Weights of a small image classifier: 24-pixel images, muon at rate 0.0036.
Rows from block 3 of a small image classifier, named by matrix and row number. Rows with one number belong to one neuron. Each number is 500 + 50 x the weight over its row's rms, rounded and kept within 0 to 999. All counts start at 0. Numbers have three digits each.
After each neuron's rows are labels from the 100 images, of 14848, where the neuron reaches its largest size: "patch colour" is the nearest of a few named colours to the mean colour under the peak. Only what is clearly more common there than usual is listed. The data: gratings and oriented noise at many angles and scales. In brackets: how many of the 100.
# gate: MLP gate (model.blocks.3.mlp.gate.weight, 512x192), inputs 0-95
# fc1: MLP up (model.blocks.3.mlp.fc1.weight, 512x192), inputs 0-95
# fc2: MLP down (model.blocks.3.mlp.fc2.weight, 192x512, transposed), outputs 0-95

gate.216:593455482463413568553520524527416539435539463456544443575541522351523527579569499445501508498341470570491535451424455495571534461548520473474458497524536493476461467495585496486542577472412557450500492459501488512547446439476519536481512433522512567504494572577517526570419494461541487486
fc1.216:519452454565432577508608557529422494431544480400580486551479485387581562475546528481513539465428518590507524499442472508566538511514518515500492521501545499453531472444536478433586473499464493453390518451577559539518503517571542515454451369443513462567419480509409494489439465401592506541
fc2.216:497469552557486585505561513536428490488581498466502490508414531476499560538533571464470515519407528544655478616498516517480482474501550431483547504437552480386533475451512580456486467499426568491519486456583580495497501585584585497564418386485429418537446385442474467520499507390538513482
patch colour: pink (28)

gate.471:432520483453516522416558493412507471514472430497510524533597459491531488543624456547598449603498429567455490491487408545466465495500565461566584435484526528611535471561467543516468526546478503472561538523458537484502479550492502455591493424465477562423566538509481489506411471513491534534
fc1.471:456428503524464478596459507475448434519541514532618590443508503461486523474455500432484522464466512423477551480568592535567511537480545407471524497479575432520455504373466509501548565466525523467559487464544491556483438497603586573573557571442509590485451564497553560485449535549522451522
fc2.471:475391547528415480532504493500446408511486546538563541449495496391511531483393489512484512515455424417417498475482661484523481525526479501487488503550579462579503548475446464537572543471532488471534503505466457555477426539550574628503586606505470588526491585510509526454482520459504546544
patch colour: brown (26)

gate.261:506414545475431399583483513520432458428504517573536450481473494439484431474503583462485526486499614527545443461483447453484502475485534486486547480450482525422524482519500532574498531572498534428481511659509464536473517519503589457534482518455423545475517618472465522552564528513435549512
fc1.261:460462577504427432556416615499432491512536446529532545428519482469499558426570522466494430538470471465525512499503577500545543529457388576488617533511508441456534529518445469499447519461507501501515435608490448477495560543556502470508451510490431507561506470541504422617562448480473569509
fc2.261:412502520510439479554524554478442489516562505556513485451473529517481482521542549498483472519380514489490549469423507495481526568496481561526566517501509503425465534576453471467471538454497440533511468682512406508512545514537456434450546498489457486519520503502472395624573460497479451534
patch colour: purple (30)

gate.418:586535542354569568433493621471519414415514509557457542449422416422568526536504496517533535539509524560532504466552438463488542517463458525483418433524547514452518544529510567519496521408483490537475445474506466540516441560460444484441369497489412489430537561542411554406498543485465477499
fc1.418:443466485586534441570557418504481356535444500416535486524446508619450391509540448534444483445518535446480471515498438490430555484473565404542618565512454517567533519418502510500565470517482570488548556536495521491487568449510554478553643484517486532516524471493613449578472474453536507498
fc2.418:453495521516555401537523416565453329566464564461564473458448495584490431468532501581475461428441490369515510481551438485490532461466585416517591530462403530547551533399514483509521489474514581472535573535463452475442530488425523453571503405551520568532528522523570489503481434516527554460
patch colour: brown (50)

gate.95:358434448540522544460542383526479410476530539466460493486550553512596470469478484491475538506427535469535404496570483507551508462605505440459511513461553527530579495533509555448453533513557510511508510557517508548492388505456443493484504470473506489636486558547493588493490501493429486494
fc1.95:438431551446496531507544439476444502452544589490421524478533568522584589415483525496462500485463543436519491486608620474552580443569419532507449574457559521475538502481522486476478514480498494431498508512526566512450566535409529492491542475511538421581499625513411492504505496471421429405
fc2.95:468522579496431548430538446513470586407533582528454587499518522559486502461472545494499483475455556520522481543574554452517526427497436530511486653485574537473589505522567469461471442520528488519487500547498522483483567487447536412474562491540509372574448538511505482522492483500496387460
patch colour: cyan (28)

gate.334:531465508514520559483486540488588477473461515549461557471459504478426435543491465511455545583403438535536521528486486509524398492544555584571581456500568382589477475527514533531447407492464507504422471533527440460581423450534479481484511559447430562451501433435498540523428455533478423490
fc1.334:437493412428498617538489490476543546407453492585409468599509501541549482451387458498558503525478477493487545493513497477624472612604570557568480388508545481493464522543497533483438484555482538539437472498548505521473514459485492520489503533518473534445552506461509466527501434455452452463
fc2.334:484521499443498622490525547457563567338484429578438481633431516468600400484458430518567508526479495447503464458449442578521534594605479495535565377492511494482520533490557503509418539558518501456533472554551535530460466523482508532447546529490497543486465483476419476538428532450467420515
patch colour: brown (42)

gate.348:547507420466519487483532491482419499365467525503541547426526479484511464485483502497550495398558535469561452593475414601585555455429489466485472441549466485501419520587569545497497578500556546499389647477514597540560502510429557460482591428511516585423566474441481514486464473571505494498
fc1.348:465506474585433453467409498508475494515509502541548436476519463547508530512544486569557580516418573474590426455482467479451580469498487516482507555500469537509501558477428474439426404460488586510464510453571522444462606400452531461446465568528530534613432538503554504611492596551414439465
fc2.348:454581522480456522547444477591437496406549426479481437547552484562543477583472495455473563537466520487497394478501379490491455421557527483465454565517537462528469548554444478513531488491491548530403528456511530551493623526410453410516530498474433505621519512436575558554600548473454626449
patch colour: pink (26)

gate.226:534480513435466472471523467563564475456460422541456585411513542430500506489497506460497476447546596549546500390361475537545450486490483550422503498474574595509576532471570544467520583447503498405559396586480511427561444472563440533436461509514503525415449506494596563544583475477487576494
fc1.226:497518411516474513459439462548600506490485506598558506459522537403488539596604488401576525430492415537420507448469488555499506519424472453494561521445550585479554490471529510517494530475471555444578424443527477421495481536469495531573436515460500522506561468489545541513529528507502430466
fc2.226:496520528501470440475445447527563538420584490531602509457465516428532524613538506431573489479553483615510466495412438525483517447405451482474560482449549556516498513430558620479459487520540502482524447452501507472544458474552481580536466461444424555450518482462496501510540534534518463537
patch colour: purple (30)

gate.31:544474469480543468460480449484470497427531447477499508517583561570507483622430543455498480578489480558472478537543542476608529433477547509470484451383466498520562449538538507484445497472445515429549513541505484569521458434499433413540422447554424538543606480487446561611536445463520485485
fc1.31:458521455411412491515527502574507478474511444475452510516518501562538460559532483385502592577603468479653456548543515525500580470533463533435454638510553514426459515538565438385491416533458582451552487505483475488539487509522501475484464416470514544566442506504580534525534459500503519549
fc2.31:435570504507431531432483543556499426520539548476561508516455582483470407580492498432515524500558410478563421624502518552444545435539480509467484649528489475472495524511577475531537425451495570500478477456498556576611514461534434521442519459548428615572472412480522422422496530555527447526
patch colour: pink (27)

gate.315:592467532467551447496533483553499421526485464563479474470464447515484483490549579424512434536527521529604455470537441399514536397443397456357536499496496466593599406456518584541533523582497496480445521568478464447449442513484436445523530517455465474477475583501456587504475424563540532484
fc1.315:466453538483481478538442486418489534410498477507527533551537472479599568529461484599575514527477487414520596485448523562460449606562538468602459481527486516508465531526481440442513405522534442495564418469580504556531590481496519508526573546463556457430507425504534359539483504508484470483
fc2.315:465459448490520367595460473507545519492500525499478589545528498524561485568547479599542491463542475464551545450473447550495588512473571514536447507542473514546508451463428450442623477483513536496488527446460473537481534518435512550484550573555494447445563512456521487402557422410510486455
patch colour: pink (27); white (25)

gate.55:550552499538535492385485409474562514520477569537508511488580565501453531547476514436519496480439539598440565512438413567518515406403486420411556383492498523595496500478448469550476535567475485466522476495465549506549436431473503425531518579566518577486473527427398555442602486504493431465
fc1.55:519545505495501522421454428476442524546486597506499542498585590490433512573511470470490568571392547559390570550462382492562518488446456461397571415423507505553495520514462444565487451553519431463499495466489541531563433451482536463536551563580555523444504549427418540449559550523464409465
fc2.55:540520501498444494546510482459555547521453511480531574531525588452491476516518451459505612675459487536505491565533509520519458546427456449511575402466509502546471501477540457492556423502596517445510490449600521556479495344481496469411482574463537513502515542495540509475548541520464493489
patch colour: pink (26)

gate.236:475469572565422532475547524553492385520527547496490480476529559475602486537488527470551473455415512536450452535446443400436475445554493462450457535533526504636555532451577586572503524459525481560488550502495597498521435519409580531466504442475538519453565456545460551486522528476427457447
fc1.236:446528575565406518488498532513495454525500539500533518523494501436540518458438542521594455444433532469462501494453450457441490532591472483497417514532527554553594563434530547571531455395562503473509515471488579508424461475375547567486428485523543503461535480535443491565533513555447395525
fc2.236:498559557566391494524513538488533509543516490494533430491457438491433517486483454548554511413412570558447552650508394572411546562490425528489394505513513518510508480471462570600480415405539536434548551559480527509490497521471479486544402455506591469477499518571529513506452518523462477575
patch colour: brown (35)

gate.325:614493376468520539539583488435541463458458453516474550471469415515539479503567516498473448612441526473507556506424432458601553435516551538507499439507466405504564540479430617519425560552535516468515523466517443544502454475508495478527561456474529566583447512524507526494507567500561433483
fc1.325:424478604523388483508428510561489492460545563483506461534566588444521534557434498542487489398558554531519433450493509557379432543450470458476542499528506612555482412481637452418506480514490554526512473549540556505547575436471504473496432549540486419398495477572491517485501526496460531457
fc2.325:513532429543476462491436519512503500455477486442509535514557577423579468563435526473531491476536421513404557524489489449474492540508542467557545426480453497544463457533611523440591411513541537574478469470459493455495505556458485446470475550482469520498429539567518516472522528460481553487
patch colour: pink (27)

gate.151:497463540497546431426522571569528519483500507520501557494577530466538456465571520467434527574457474610461391550514428587514432389480425504466458423484509552563555478584436451515522549573418431538503446573475467422548511549563539537455491544458546568447479525456461562479549526460506472542
fc1.151:450552422544531409392516535545513632505501536460447539555484426459495501551509525524446609428474445548462526518522496557521483477479504495560450512536506625557567439551489517477475455591439433560525530466505561447536551517493490491408455538462546460411557421412492610435539528475455457504
fc2.151:538527436456534451438493454519446565564584513462499470533483465445517559516446535441375518478505471520533447402576577484495447424525533528555507492529497536571572508507492600492457406566479481441496514498555527473558441448532460478487512471492604506456500450372459571419527522482423543543
patch colour: purple (44)